A small self-supervised audio encoder (BEST-RQ), trained from scratch.
Model: layers 12, width 160.
Training: muon at rate 0.0016, 15600 steps, batches of 256.
Data: trained on synthesised imitations of 52 everyday sounds, one a clip, 39062 training examples, 102.2 epochs.
Rows from block 7, named by matrix and row number. Rows with one number belong to one neuron. Each number is 128 + 24 x the weight over its row's rms, rounded and kept within 0 to 255. All counts start at 0. After the name is the row's rms in percent of the matrix's.
# gate: MLP gate (model.blocks.7.mlp.gate.weight, 640x160), inputs 0-159
# fc1: MLP up (model.blocks.7.mlp.fc1.weight, 640x160), inputs 0-159
# fc2: MLP down (model.blocks.7.mlp.fc2.weight, 160x640, transposed), outputs 0-159
gate.32 092 [115 120 175 129 124 126 144 131 117 121 111 124 103 139 128  51 111 115  84 106 125 120 142 117 116 138 105  94 112 147 143 143 128 151 154 106 172 140  95 130 153 103  79 121 135 136 118 125 147  77 130 186 139 107 121 125  73 146 128 107 133 144 128 143 117 143  72 147 109 164 108  98 149 172 158 121 135 135 156  99 164 120 134 166 160 126 120 111 108 134 133 142 142  72 168 100 118 112 141 135  82 140  93 126 139 150 101 153 108 130 115 123 134 147 114 128 163 119 143 136 125 166 139 119 127 105 136 123  95 101 131 139 173 102  96  73 112 174 108  86 142 136 154 147 133 126 110 116 135 104 113 187 148 145 102 110 126 112 149 107]
gate.33 107 [137 166 141 140 150 128 143 133 130 164 145 103 127 172 133 112 132  91 120 150 111 170 136 105 109  97 135 168 136 135 116 159 126 146 136 151 127 168  90 126 163 121 141 133  88 129 116 111 155 160 138 148 157 112 131 100 149  94 130 130 157 133  95  81 161 141 124  97 126  79 141 132 140 116 113 111 132 103 134 121 115 167 149 116 118 181 136 154 121 119 113  95 120 145 119  89 178 127 153  72 119 111 135 150 108 151 128 148 168 111 135 118 120 159 179 130 116  98 136 121  99 148 129 132 110 132 151  77 125 136 109  75 152  94 124 143 107 138 173 125 106 136 124  99  97 132 112 119  97 100  88 116 152 151  87 119 108  95 141  58]
gate.34 092 [106 115 140 162 138 165 129 108 144 123 136 107  83 134  97 156  93 129 132  84  77 162 109 146 112 154 131 126 142 124 139  91 155 179 112 117 129  96  73 186 136  60 123  86 135 173  93 116 108 106 107 146 118 114 142  89 109  81 125 158 119 154 111 143 170 103 148 127 144 153 116 107 107 106 135 103 114 122 148 132 129 117 131 114 128  91  93 150 110 158 124 135 130 129 118 130 117 131 126  80 120  96 148 147 124 115 130 105  87 156 161 163 157 120 139 122 145 118 136 134 130 118 155 121 160  82 124 147 155 106 150 124  99 163 159 162 115 122 135 142 125 120 135 156 134 111 178 129 113 143  99 104 138 139  98 145 121  97 165  94]
gate.35 094 [159 121 148 144 128  98  62 133 142 149 142 144 141 112 167  85 126 125 112 100 125 150  81 110 112 126 111  99 114 197  90 122 108 148 100 125 117 104 123 120 126 125  91 130  91 127  83  89 150 113  82 132 134 139 131 154 122 138 126 102 188 125 121 168 111 135 115 113 160 119 129 115 140 121 167 146 121 133 126  96 150  64 161 143 122 164 154 131 161 108 121 131 127 106 107 104 153  96 152 116 151 115 129 156 134 161  95 121  99 155 152  94 105 156 102 108 119 176 150  90 105 108 138 121  94 120 186 118 112 126  96 143 113 110 110 101 101 137 127 168 155 122  94 141 136 125 132 130 127 109 129 119  93 132 106 125 155 165 116 138]
gate.36 100 [103 122 123 130 136 110 165 124 103 161 107 120 124 135 114 138 136 114 139 105 120 112 131  86 179  88 108 155 142 145  99 133 108  96 135  87 145 123 125 151 122  65 110 124 179 156 114 109 151 101 177 102 104 115 119 125 126  99 100 114 134 117 138  80 130 106 172 134 145 153  94 146 128 192 137 140 126  91 139 119 131 112 111 143  98 156 103 125 165 128 143 166 123 135 117 160 118 136  78 115 121 120 146 109 133 112 121 107  86 102 127  86 120  89  91 131 165 147 126 170 127 106  77 149 105 145  91 148 102 130 133 103 117 132 128 144  99  98 108 127 142 150 123 134 129 107  90 122  84 100 117  92 145  74 141 136 105 141 139  94]
gate.37 081 [133 117 120 142 130 110  90 122 160 144 116 121 153  93  98 160  98 147 147 151 127 161 159 148 111  71 120 124 169 151 112 161 132  88 203 141 133 157  94 133 131 109 132 166 117 172 157 143 157 156 167 145 143  95 149 149 133 118 115  83  95  86 115 130 137 145 110 126 130  96 137 120 119 114 124 115  91 156 127 152  81 128 153  90 169 119 123 121 120 102 110 110 109 132 169 107 140 118 128 119 163 209  72 117 126 127 124 129 112 121 120 124  94 152 149  96 128 103 113 121 107 155 116 127 137 158 130 148 134 125 135 100 167 109 156 115 144 174 112 142 119 118 129 111 157 114 120 109 142  99 134 121 116  91 100 142  93 118 122 107]
gate.38 103 [105 106  75 100 169 161 143 156 100 112 140  96 142 152  99 116 139 136 125 139 167 103 154 129 138 109 108 134  68 136  83 113 143  71 107 139 162 138  99 128  72 119 163 114 181 150 129 135 107 100 112  96 142 131 102 144 105 115 163 127 135 109 135 126 109 117  88 127 131 161 158 146 113  88 120 125 171 109  59 143 144 111 119 130 114 166 106 163 149 111 127 122  74 132 176 115 141 111 112  79 122 144 130 160 135 122 129 156 128 133 137 142 163  93 130 151 116 115 132 135 122 108 171 133 176 105 100 131 140 128 130 167 130 153 145 166 110 137 141 103 135 129 108 147 128 126 148 145 143 128 119 150 112 159 148 113 170 116 132 132]
gate.39 046 [150 160 139  98 123  93 126  43 130 126 138 114 126  90 117 136 133  97 143 137 163  87 104 136 113 146 147  85 159 125 125 161  86 134 138 208 155 129 162 129 158 123 146 161 130 126 114 130 172 135 121 144 140  92 130 115 170 134 118  91 172 160 133 107 153 104 108 143 119 148 127 120 103 108 130 159 119  94 140 103 152 127 129 119 107 178 126 138 111 101 106 129 126 100 139 131 122 134 110 114 122 130  40 146 187 143 106  88 114 108 130 119 101 167 122 102 164 122 122 144 151 155 140 128 140  81 146 136 127 149 128 104 127 135 105 117 120 145 120 124 132 124 114 128 111 104 101 164 100 141  97 109 148 131 148 129 130 149 158 121]
gate.40 098 [126 124 112  99 139  94 105 108 115 105 148 140  95 135 107 121 118 131 100 164 114  97  90 122 141 126 184 128 130  96  88 113 102 139 127  84 161 139 116 104 130  72 134 173 126 161 112 122 130 146  99 162 112 113 125 127 168  96  97  68 157  91 126 146 119 118 147 141 113 138  90 102 136 144 116 139 132 102 140  97 129 151 201 147 127 104 146 155  76 120 133 125  68 151 149 117 111 147 151 101 158 120 168 129 105 123 128 119 109 137 127 129 126 162 104 142 116 181 121 102 150 132 111 144 130 115 124 137 127  74 153 140 134 112 162  97 107 144  82 124 158 122 138 150  92 152 156 104 138 160 121 141  91 122 126 126 160 130 109 132]
gate.41 105 [148 169 121 117 103  95 137 143 124  70 153 170 116 117 128 125 158 140 147 109 134 109 134  98 128 149 115 119 123 131  97 101 134  83 164 163 107 122 121 108  93 149 135 117 134 160  76 107 158 167 118 117 166 144  93 129 104  97  96 128 137 132  92 123 113 114 137 128 124 118 101 119 118 164 119  96 111 104 144 122 184 131 128 117 122 129 107 119  82 119 157 112  95 149 152 161 118 115  87 123 144 186 119 108  96 133 120  93  89 135 126 122 121 164 119 138 152 114  84 107 133 159 104 133 166 126 143 130 106 120 142 135 110 131  93 124 152 107  96 166 126 103 103  89 183 133 158 152  94 111 170  93 132 155 123 112  89 168 133 130]
gate.42 113 [143 186 126 148 101 125 139 105 114 183 148 136 156 127 130  97 102  97  95  64 113 134 140 145 115 138 143 109 148  97  84  88 112 108 104  98 141 125 147 151 100 130 140 143 121 127 128 132 131  96 130  97  96 120 145 101 117 160 110 108 115 102 116 126  95 111 165 105 128 165 151 111 160 108 175 141 105 140 109 133 118  99 128 131 114 126 138 168  83 115 148 144 115 102 125 130  92 148 134 133 127 124  99 121 120 128 143 120 115 145 138 104 175  75 153 103  98 151 109  96 142 141 139 137 169 106 141  97 145 137  62 160  93  90 131 100 142 127 103 104 123 151 118 106 148 140 146 142 118 119  77 101 129 133 167 146  88 115 178 117]
gate.43 106 [114 119 126 104 129 110 138  85 142  84 120 137 110 139  93 160  79 125 153 136 127 122 116 137 103 133 135 129 109  73 127 133 159 128 170 118 148 171 143 148 199 120 153 141 142 116 123 126 163 154 151  87  69 122 143 159 112  97 133 138 115 185 140 139 114 116 113 168 143 104 135 108 125 154 107 147 115 150 138 154  79 115 135 142 140  84 128 110 122 128 101 104 136 118 114 168 112  86 149 130  83 132 127 158 130 163 135 148 120 159 152 148 150 129 114 152 135  99 108 137 163 165  86 130 131 150 102 119 153 121 161 120 150 108 131 118 154 146 133 107  94 119 138 155 100  78 162 135 120 148 120 156 104 136 153 168  79 140 142  97]
gate.44 092 [ 74 120 131 144 121 106 144 151 100 109 118 107 106 123 115 139  98 106 110  44 143 127 133 114  99 116 115 109 140 133 132 154 152 104  97 110 165 121 132 135 142  83  88 160 140 110 139 125 117 179 140 108 165 138 121 174 144 134 133 117  93 134 126 116 138 143 150 153 104 134 101 143 172  83  90 111 131 119 150  87 109 199 158 137 117 155 145 146  94 194 121 153 143 119 131 136 119 129 107 161  97 119 133 109 116 131 117 126 116 108 105 124 112 127 116  98 101 128 153 173 171 155 128 121 104 101 131 114 159 128 135 147 150 137 131 115 157 142 115 121 120 144 121 132 131 117 128  83  92 104 110 170  91  84 116 130  87 163 131 146]
gate.45 097 [157 118 117 109 196 105 151 117 128 133 105  77 113 121  95 124 113 152 114 101 140 155 160 127 138 179 129 104 115 128 121 157 121 140 120 123 128 141 151 134 122  65 167 121 134 125 111 134 129 129 151  81 136 143 132 127 150 127 124 104 132 126  86 132 113 119 179 165 171 125 132 138 167 134 132 122 132 131 151  90 183 133 119 119 127 100 129  88 113 157 122 102  95 130 156 126  93 129 155 148 128 169 143 102 127 153 117 118  74 141 136 151 160  83 129 106 128 192 166 117  81 163 132 110 106 127 122 124  93 140 115 121 104 150 135 137 142 125 142 146 124 105  81 158 143 141 149  95 108 130 120 146  75 112 167 115 100 124 142  83]
fc1.32 090 [132 163 157 131 144 136 151 119 144  60 101 133 127 177 135 116  60 117 134 142 179 136 121 129  86 138 150 154 140 115 146  81 151 120 111 115 131 141 133 167 132 114 157 111 151 153 149 160 125 163 144 159 125 140  61 134  88 136 125 140 127 127 128 182 107 116 137 159 110 115 154 173 149 164  96 157 102 142 142 124 147 144 133  97 124  94 122 137  83 158 146 140 130 126  96 136 110 154 161 120 136 131 132 152 118  71 103 136 131 113 125 115 138 118 110 173 137 116 137 119 141 143 141 149 131  98 134 123 127 125 109  87  75 125 145 111 122 136 144 146 118 112 167 144  83  88 140 105 153 131 108 126 155  89 122 119  96 168 126 161]
fc1.33 102 [124  85 150 141 162 167 132 144 123 101 155 133 145 163 160 145 153 109 118 109  83 115 153 102 122  99 138 183 151 134 131 105  88 111 107 153  78 131 142 114 122 125 123 150  95 137 130 127 170  74 138 139 144 169 140 110 161 141 144 134 157 102 113 114 130 129 113 103 135 169 145 126 117 128 154 174 114 141 159 131 168  75 127  98 104 160 153 133 140 155  79 154 118 125 146 132 127 152 113 145 110 117 120 105 145 134 100 136 146 129 117  99 154 108 139 133  90  83 142 117 114 130 131 140 139 107 106 132 141  80 111  94 116 123 138 167 158 131  99 102  87 148  98 116 120 150 112 110 117 140 130 134 121  92  81 181  79  88 129  92]
fc1.34 100 [105 111 135 165 111 160 138 125 152 114 143 128 149 123 100 147 112 133 115 135 102 110 117 175  90 129 153  88 103 139 110 110  81 114 134  99 143 139 151 123 130 116 148 142 145 119  91 159 127 118 145 123 102 174 118  85 122 124 145 185 130 124 139 145 127 166 103 172 143 146 170 131  90 163 126 147 111 131 110 147 126  99 114 128 112 126 148 117 113 145 108  76 115 166 160 122 149 159  97 134 143 129 144 134 121 119 136 129 137 116 147  90 192  64 132 199 125 161 133 115 109  96 112  90 162 130 149 133 147 129 115 152 141 108 124  80 110 114  88  85 116 162 142 140 145 159 106 128 139 143  90 109 177 136 127 138 121 151 158 135]
fc1.35 095 [ 87 103 101  96 148 136 166 137 124 162 102 152 133 145 123 111 131 163 127 130 115 143 192 142  99 124 101 104 143  94 122 107 161 127 106 153 153 106 168 110  99 152 143 119  91 121 175 117 146 140 154 168 130 131 144 122 101 147 116 173 160 159 153 110  88 116 158 168 105 127 103 157 131 135 113 143  77 135 107 127 102 118 137 109 110 130 134 153 130  93 144 121 157 118 110 147 116 147 132 124 129 136 111 141 151  98 119  84 114 149 121 126 218  84 137 110 134 161 127  99 100  95 140  97 117 113 105 115 132  95 143 109 150 121 104  88 116  95 140 132 118 160 152 109 118 146 120 148 148 104 157 118 122 138 113  72 167 146 142 137]
fc1.36 101 [108 152 152 133 111 138 119 175 118 143 134 115 133 123 114 123 111 114 132 139  82 167 118  84 144 158 127 152 178 131 151 164 101 148 132 115 182 156 145 161 101 141 163 143 132 125 121 178 141 127 126 162 169 121 124 147 116  98 119 162  93 139 188  94 116 131 122  86 113 121  97 128  85 143 147 133 147 170 141 161 121 190 149 127 133 130 152 160 163 124 149 147 167 121 124 183 150 127 170 132 123 110 120  79 107 179 140 150 153 150 144 106 131 101 137  81 141 117 109 144 112 101 122 161 154 108 105 125 112 119 102 145 128 157 129 119 160 132 117 138 109  68 140 129 103 135 112 130 140 146 109 121 112 147  96 124 150 144 132 126]
fc1.37 082 [141 145 117 127 169 122 118  80 125  97 123 138  70 146 128 143 160 149 107 124 151  93 138 139 130 184 139 151 149  57 126 146 112 171 149 139 115 123 115  94 145 137 153  94 144 117 157 139 123 142 139 114 129 100 141 153 116 108 129 179 138 140 139 120  99  93 157  97 128 137 117 149 135  96 110 114 114 131 106 125 147 117 128  98  58 114 121 143 180 169 122 140 165 101 152 178 171 139  94 127 151 121 148 148  96 133 139 104 112  96 128 154  97 139 144 133 127 160 156  98 181 145 141 126 108 109 126  93 169 113 111 127 132 147 117 103 140 113 122 115 163 142 103 109 116 125 161 101 125 115 121 173 142 175 121 145 127 111 139  92]
fc1.38 105 [106 127  95 117 159 122 189 126 148 130 133 130 161 132 119 124 165 145  75 119 115 140  89  98  95 130 127 122 140 118 147 141 135 134 130  92 133 176 133 162  86 139 165 114 127 155 127 158 135 122 127 133 113 122 119 102 123 142 190 133 107 122 174 138 156 132 109 126 132 140 151 111  82 123  96 149 129  89 156 144 150 158 133 125 137 127 159 126 151 150 111 144 127 127 128  92 148  93 109 146 141 118 102  89 146 115 141 110 106 103 164 152  94 117 151 179 122 135 153 120 134 100 122 113 112 118 147  99  77 164 143  72 129 154 142 150 148 110 145 148 157 105 138 178  85 162 135 157 178 118 165 127 112 146 101 146 168 122 166 129]
fc1.39 044 [100 117 146 155 109  86 113  60 124 130  93 126 108  99  68 132  75 130 162 121 152 111 129 137 139 108 108 131 145 131 158 113 146 102 108 137 117 138 150 123 101 142  79 148 139 126 206  90  97 184 127 137 147 137 123 139 148 134 143 144  93 134 112  97 174  92 114 158 117 117 112 182 114 133 134 142 158 120 136 112 153 137 112 106 126 156 109 141 139  91 141 127 128 131 136  76 119 135 132 115  96 133 111  84 136 136  92 109 174 113 105 153 140 125 131 139 184 125 185 109 105 122 137 105 144 171 109 150 167 131  89 129 138 129 101 175 119 126 122 117 129 140 134 120 133 103 128 135 121 134 142 137 147 143 136 118 161 124 158 100]
fc1.40 092 [147 146 128 151 126 127 157 108 111 134 105 172 134 157 117 131 164 134 161  88  99 112 124 119 112 172 118 119 138 127 105 144 131 166  97 144 104 153 150 128 116 109 135 155 130 162 102 110 165 155 146 145 125 134 180 106 127 132 124 170 146 172 115 152 158 151 128 155 117 120 181  88 133 112 128 135  86 114 114 128 121 107 107 148 124 145 131  96 152 113 108 136 134  89 128 138 104 104 100  90 100 143  88  91 169  87 147  94 118 131 119 151 121 150 124 132 141 162 137 166 118 151 128 135 111 179 140 132 129 163 130 106 112 134 140 111 144  85 119 154 101 122 152 126 166 110 124 100 121 109 122 136 127  74 166 126  59 100 118  65]
fc1.41 100 [110 145 114 130 143 146 182 185 149 127 114 110 102 119 127 122 115 147 117 105  94  74 155  97 167 112 134 151  92 120 127 152 137 169 127 149 102 103 121 134 156 135 163 135 115 138 134  98 119 122 167 139 125 140 181 112 150  95 149 104 103 110 114 129 115 123 108 112 132 149 152 120 134 134 140 111 134 143 142 111 149 135 126 120 103 161 116  94 137  71 134 125 102 169 138  97 123  71 102 123 128 129  99 102 149 136 125 135 141 145 144 131  83 187 114 136 126 146 146 141 106 136 113 168 133 170 140 152 135 132 143 134 122 108 121 137 167 119 163  72 134 137 116 133 101 164  90  73 133  99  97 172 139 140 191  86 132 112 117 146]
fc1.42 100 [120 114 153 137 113 144 118 164 156 151 119 105  83 141 117 124 127 120 155 125 130  89 124 119  93 149 130 110 146 190 100 132 117 112 138 130 127 140  61 132 123 173  90 148 111  90 154 121 109 165 150 132 162 128 134 180 131  66 133 117 168  99 133 103 108 132  99 132  89 163 123 103 110 123 132 145 121 108  75 136  89 168  93  97 109  94 115 104 157 134 122  92 114 123 170  76 131  87 140 135 109 129 137 106 146 132 121 115 116 128 161 112 155 161 173 135 130 137 129 137 114 146 129 112 146  95 141  99 134  97 129  99 100 152 176 158 128 142 155 112 100 139 138 120 130 121 123 112 118 122 150 128  87 120 133 133 169 159 146  91]
fc1.43 097 [114 145 120 139 102  86 115 134 106 112 130 126 123 125 121 150 157 132 156 119 156  84 125 108 137 134 143 147 143 104 145 159 125 133 142  85 110  98 144 101 134 181 146 157 154 109 122 168 117 123 115 116 164 151 149 122 132 104 111 142 102 173 110 119 155 124 150  94 125 138  81 157 107 204 136 106 133 104 160 141 153  86 138 135 129 108 108 120 123 125  89 107 134 126  88 130 109 120 114 143 132 129 184 140 151 150 119 117 145 160 143 148 141 161 113 120 157 151 127 166 121 102 161 147 168  93 123 137 132 116  70 109  88 122 108 131 100 129 123 132 152 118 132  72  93 122 189 109 130 138 180  90 133  97  92 139  95 123 150 131]
fc1.44 097 [170 151 139 160 161 150 140 136  81 167 158 131 101 152 139 114 146 150 110 134 124 128 178 125 101 117 176 123 160 182 127 126 109 128 134 115 108 147 104 136  88 145 122 154 121 124 157  94 112 155 148 110 155 137 127 106 149 136 125 104 164 122 121  65 151 150  77  91 107 126  97 111 136 144  66 154 111 112 111 161 139 116 124 149 119 162  89 111 113 144 107 149 121  89 118  90 159 150 154  98 141 119 132 127 124 145 122 125 164 135 121  80 134 167 143  96 119 119 128 135 160  79  93 151 136  90 131 130 122 126 137 127 152 133 144 171 122 119 110 127 147 104 132 122 146 149 124 149 145 115 150  97 108 154  73  91 151 125  91 129]
fc1.45 101 [134 109 140 129 133 132 166 104 113 132 126 141 123  80 157 149 178 134 165 106 128 149 172 113 130 110  95 140 106 123  81 163 105 100 178 118 132 109 110 101  88 129  81 129 157 139 144 123 155 128 153  96 128 136 122 129 144 123 152  69 125 173 121  96 118 105 162 115 159 140 133 170 161 172  73 136 135  85 155 130 151 139 101 115 164  99 100 135 115 147 118 114 135 114 203 107 114 151 109 140 119 130 115 114 137 145 185  94 113 133 124 124 107 127  84 124 114 104 135 167 137 114 136 147 127 115 117 104 135  94 128 126 150 146 123 133 133 113 146 150 123 136 101 102 138 161 108 170  92 104 133 113 109 145 104 143  84 115  96 128]
fc2.32 094 [129 103 129 127 117 120 143 156 116  97 107 172 121 155  98 109 139  96 159 122 182 165 163 161 142 146 109 156 117 123 162 141 133 136 133 127 135  98 135 148 105 127  92 120 127 124 137 121 138 183 152 112 129 159 110 128 124 145 180  80 133 125 136 129 105 154 140 122  88 115  99 187  91  99 172 121 172 129 131 138 131 151 130 121 122 141 178 193 125 126 147 100 178 144 124 115  97 139 123 137 119 124 135 127  81  89 149 143 140 103 101 110 157 160 156 122 101 122 141 178 131 124 124 120 134 149  84 105 115 133 130 155  98 147 140 120 119 107 158 115  95 123 118 120 148 145  95 116 127 138 126 113 131 197 100 149 122 122 167 167]
fc2.33 101 [164 135 140 134 155 137 102 125 113  96 108 112 159  79 106 159 106  89 132 109 174 135 132 105 131 106 139 125 100 174 143 127 140 114 150 140 115 174 114 104 130 151 114 119  91 121 133 146 132 100 153 117 134 113 144 119 129 117 156  92 117 167 109 168 141 175 140 119 177 131 134 166 145 136 125 101  86 160 123 134 131 135 145 156 151 161 175  91 131 137  88 161 116  96 135 109 106 113  93 132  90  87 161 136 132 135 105  96  87 137 161 143  76  96  87 118  77 146 134 160 112 132  96 124 105 151 128 140 126 126  96 131 117  87 168  83 116 111  95 149 135 154 127 155 114 127 110 152 127 105 117 107 149 140 118 141 108 144 161 144]
fc2.34 097 [141  79  72 147 100 145 126 165 103 143 110 147 169  96 108 111 144 134 148 142 106 153  90 125 144 150  93 135 122 119 138 139 109 159 100 105 135  99 118 116 148  96 116 175  87  82 116 136 124  69 122 135 113  83 152 145 106 109 120 107 147 134 138  73  97 116 114 127 166 124 126 131 127 112 104 153 115 160 141 133 142 102 115 176 115  94 128 109 100 133  79 114 106 118 119 174 118  98 161 149 127 128 114 107 121  88 152 110 140 129 106 149 121 130 169 126 151 149 113 122 139 126 121 167 115 152 142 143 141 156  77 149 116 119  85 130 112 108 133 143 153 122 167 138 128 119  84  96 115 118 152 172 147 125 120  83  82 102 133 135]
fc2.35 098 [111 140 138 108 136  95 114 152 131 167 118 130 115 122 124 124 100 101  99 169 133  81 188 136 108 121 167 108 118  96 140 175 187 154 110 136 130 104  64 149 114 128 102 134 132 121 130 142 101 113 105 161 103 122 153 133 128 147  94 124 131 103 144 124 121 121  98  89 123 109 106 164  83 116 102 140 148  90 142 160 138 151 159 165 127  98  96 152 145 137 105 117 159 142 119 147 114 118 127  91  74 124 117 150  71 143 123 128 130  89  87 147 116 119 105  80 120 148 122 134 180 156 111 163 174 147 151 132 158 144 132 136 111 148 125 123 129 116 137 107 163 121 157 156 134 106 163 153 104  93 145 128 139  98 127 140 107 135 131 126]
fc2.36 103 [137 116 146 101  97 154 180 122 161 120 116 137 128 141 102 132 144 176 105 175 132 100 136  97 153 162 168 119 149 139 111 139 128 144 151 131 163 101 173 127 110 155 129 113 113 116 138 127 123 138 127 116 151 118 111 107 147 141 119 115  75 150 160 104 147 156 139 126 102  90 120 129 135 119 102 141 142 138 153 113 112 136 130  66 176 127 160 124 140 149 110 124 153  99 142 147 108 140 117 123 147 128 126 124 132 124 131  83 165 134 100 174 112  91 130 147 125 107 112 149 120 149 134 113 148  97 113 149  95 108 131 154  87 185 147 128 163 118 115 147 173  97 114 137 101 100 149  80 130 143 153  86 171 181 180 129 150 133 167 103]
fc2.37 080 [ 92 191 122 132 159 129 107 126 152 169 132 150  71 116 100 111 146 109  76 162 166  75 136 113 152 145 119 144 170 107 139 139 145  79 175  93 124 134 158 174 142  86 164 139  95 121 144 135 179 139 126 133 137 116 116 148 116  75 145 107 139  89 109 115 142 130 156 139 160 116 148 169 143 115 143 117 129 119 161 141 120 111 115 101  99 144  82 136 101 123 125  87 160 141 137 144 156 118 111 141 105 143 123 130 138 179 118 122 120 128 117 130 117 148 109 111 174 117 112 155  95 101 129 135 154 125 154 159 132 145 115 134 138 114  95 119 103 169 124  72 118 127 123 110 133 131 102 124 115 128 150 128 158 142 155 166 112 152 132 135]
fc2.38 107 [118 130 133 113 121 162 132 137 100 126 138 105 142 130 128 116 152 154 140  94 110 183 114 152 125  99 140 143  99 110 108 129 155 165 149 121 115  96 116 133 137 122 118  94 111 112 103 152 157  94 167 129 141 160 101  85 128 153 136  97 117 114 115 142 108 174  99 187  88 129  88  90 100 121 139 165 157  93 101 102 115 183 105 118 111 144 120 160 110 136 128 130 128 158 143 103  99 126 158 130 135 152 108 139 147 139 109 127 145 196 129  78 143 111 156  87 137 113 111  89 130 139 136 139 131 184 151 131 147 137 152 109 123  98  78 133 162 146  77 118  93 139 113 119  87 111  95 149 115 111 119 136 131 145 150 160 140 121 145 145]
fc2.39 047 [ 95 137 109 137 186  87 136  98 116 161  85 152 120 101 145 168  99 112 112 136 140 109 166 125 128 152  99 118 164  81 157 129 102 141  92 103 150 168 150  86 141 131 108 116 138 159 132 150 103 149 153 117 137 141 151 141 164 143 157 157 142 135 140 142 107 117 106 115 163 123 155 158 139  72 173 139  66 134 124 155  94 144 133 130 131 136 125  92 105 133 153 137 152 147 150  86 129  99 161  93 118 121 138 133 141 164 117 113 177 121 107 106 150 136 117 125 145 107 151 166 128  91 144 169 114 127  94 129 130 142 100 111 117 128 123 101 186 118 131 124 119 144 139 172 130 119 104 117 133  94  97 183 138 136 124 132 115 144 135 149]
fc2.40 096 [107 109 127 126 167 133 108 155 111 130 148 136 128 139 123 113 139 145 110  95 114 116 149 113 134 135 130 122  98 114 153 114 152 201 147 129 116 131 126  95 128 133  83 125 118 110 110 136  84 128 109  94 174 108 112 117 125 105 107 157 120 138 131  96 136  93 139 141 125 138 121 166 158 129  92 133  81 126 117  93 177 147 123 160  80 176 127  88 133 152 164 145 122 154 138 103 153 158 126 137 147 123 173 151 146 129 152 172 142 112 110 163 132 143 137 127 153 107 141  80 131 114 150  84 166 165 162 143 152 117 135 131 120 134 171  73 141 115 161 100 117 115 141 173 137 138 129 165  92 158 146 146 155 137 147 129  81 142 169 129]
fc2.41 105 [138 107 160 160 120 150 120 148  63 146 153 109 137 105 142 129 149 110 180  99 114 133 119 177 192 141 147 104 186 112 118 176 126  86 109 155 135 115 105 126 159 164 131 118 143  95 138 117 121 154 109 128  96 136 119 109 167 126 171 131 128 195 141 135 137  98 152 113 126 163 116 135 122 128 135 135 121 143 125 108 145  79 166 142 100 133 136 153 124 146 138 105 117 107 103 107 113 101 137 107 137 125  74 152  88 109  97  94 151 127 160 136 140 131 118 154 117 142 139 135  98 124  88 145 142 148 152 112 116 155 103 110 138 120 100 113  91  96 140 129  99 107 103 135 118 110 136 120 119 142 101 163 101 156 121 123 107 132  68  93]
fc2.42 109 [135 148 157 148 146 134 120 105 130 145 156 139 127  96  77 124 100 125 166 123 142 114  83 148 128 154 112 145 156 116 142 125 137 141 154 132 105 124 173 117 160 175 131 139  91 116 116 101 106 131 131 110 109 166 125 131 145 116 138 143 106 141 168 139 147 119 115 125 125 133 144  86 129 129 118 167  78 134 147 148 148 171 129 128 131 137 141 138  95 155 137 109  92 106 217 112 165  84 139 110  99 139 103 129 117 148  48 133 128 112 155 113 147 140 169 176  96 138 151 121 153 147  98 141 115 112 117 125 113 110 106 104  94 107 124 120 161 166 133 166 158  99 132  91 108 119 164 112 129 138 101 127 124 185 148 140 120 123 128 142]
fc2.43 102 [130 164 112  81 118 139 100 116 162 130  91 114 128 107 147 120 107  90 148 142 116 151 110  95 142 114 134 157 104 140 127 137 114 162 107 148 171 150 188 119 122 133 149 166 133 162 136 128 138  99 122 130 133 105 164 177  94 108 145 133 148  99 140 165 130 154  80 155 114 181 180 117 131 138 143 136 140 115 125 135 132 100 122 134 127 108 138 127  94  98 190 154 136 160 114 123 128 152  79 149 109 125 109 138 161 134 136 138 118 179 116 131 156 151 132 135 109 109 118 131 140  96 138 123 143 115 152 150 118  94 123 108  95  97 172 154 116 105  77 175 100 104 113 124 146 122 121 179 115 134 110 136  87  92 122 141 107 136 134  87]
fc2.44 085 [139 152 158 139 120 173 109 148  81 128 132 106 161 104 106 113 168 141  84  97 143 124  88 159 146 133 116 140 116 166 128 113 143 150 155 144 140 136 134 159 153  63 118 121 149 148 131 136 111 180 130 124 123 129 172 136 149 146 121 154 137 103 158 145  94 124 132 156 121 127 160 149 102 113 136 133 121 159 121 124 122 145 168 123  84 109  86 140 160 119 121 134 158 104 153 106 134 125 114 144 156 133 150 138 116 129 137 143 113 119 120 183 123 155  86 158 158 116 114 128  86 121 135 153 149 141 132 132 133 134 126 166 143 112 135 132 136  51 124 144  82 105 103 129 158 152 111 146 152  77 131 170  91 179 166 145 110 130 158  97]
fc2.45 096 [175 134 141 141 120 138 144  93 145 133 117 132 125 117 119  80 118 106 139 152 165 125  90 155 153 117 122 112 127 105 127 114 106  72 140 155 181 122 131 133  91 152 173 125  93 157 177 140 122 102 123 114 108  92 129 160 130  95 153 165 174 122 142  93 116  93 134 135 117 182  75 113 117 125  74 123 120 108 125 184 129 127 118 148 104 137 126 157 104 127 145 116 171 107 130 115 102 130 134 118 142 122 145 126  93  81 110 134 148 131 144 113  91 146 145 110 151 168 116 129 138 189 118 148 153 103 166  99 118 114 116 133 109 137 114 123 130  84 158 133 124 140 114 107  86  99 153 123 109 103 114 121 152  73 127 131 128 123 132 160]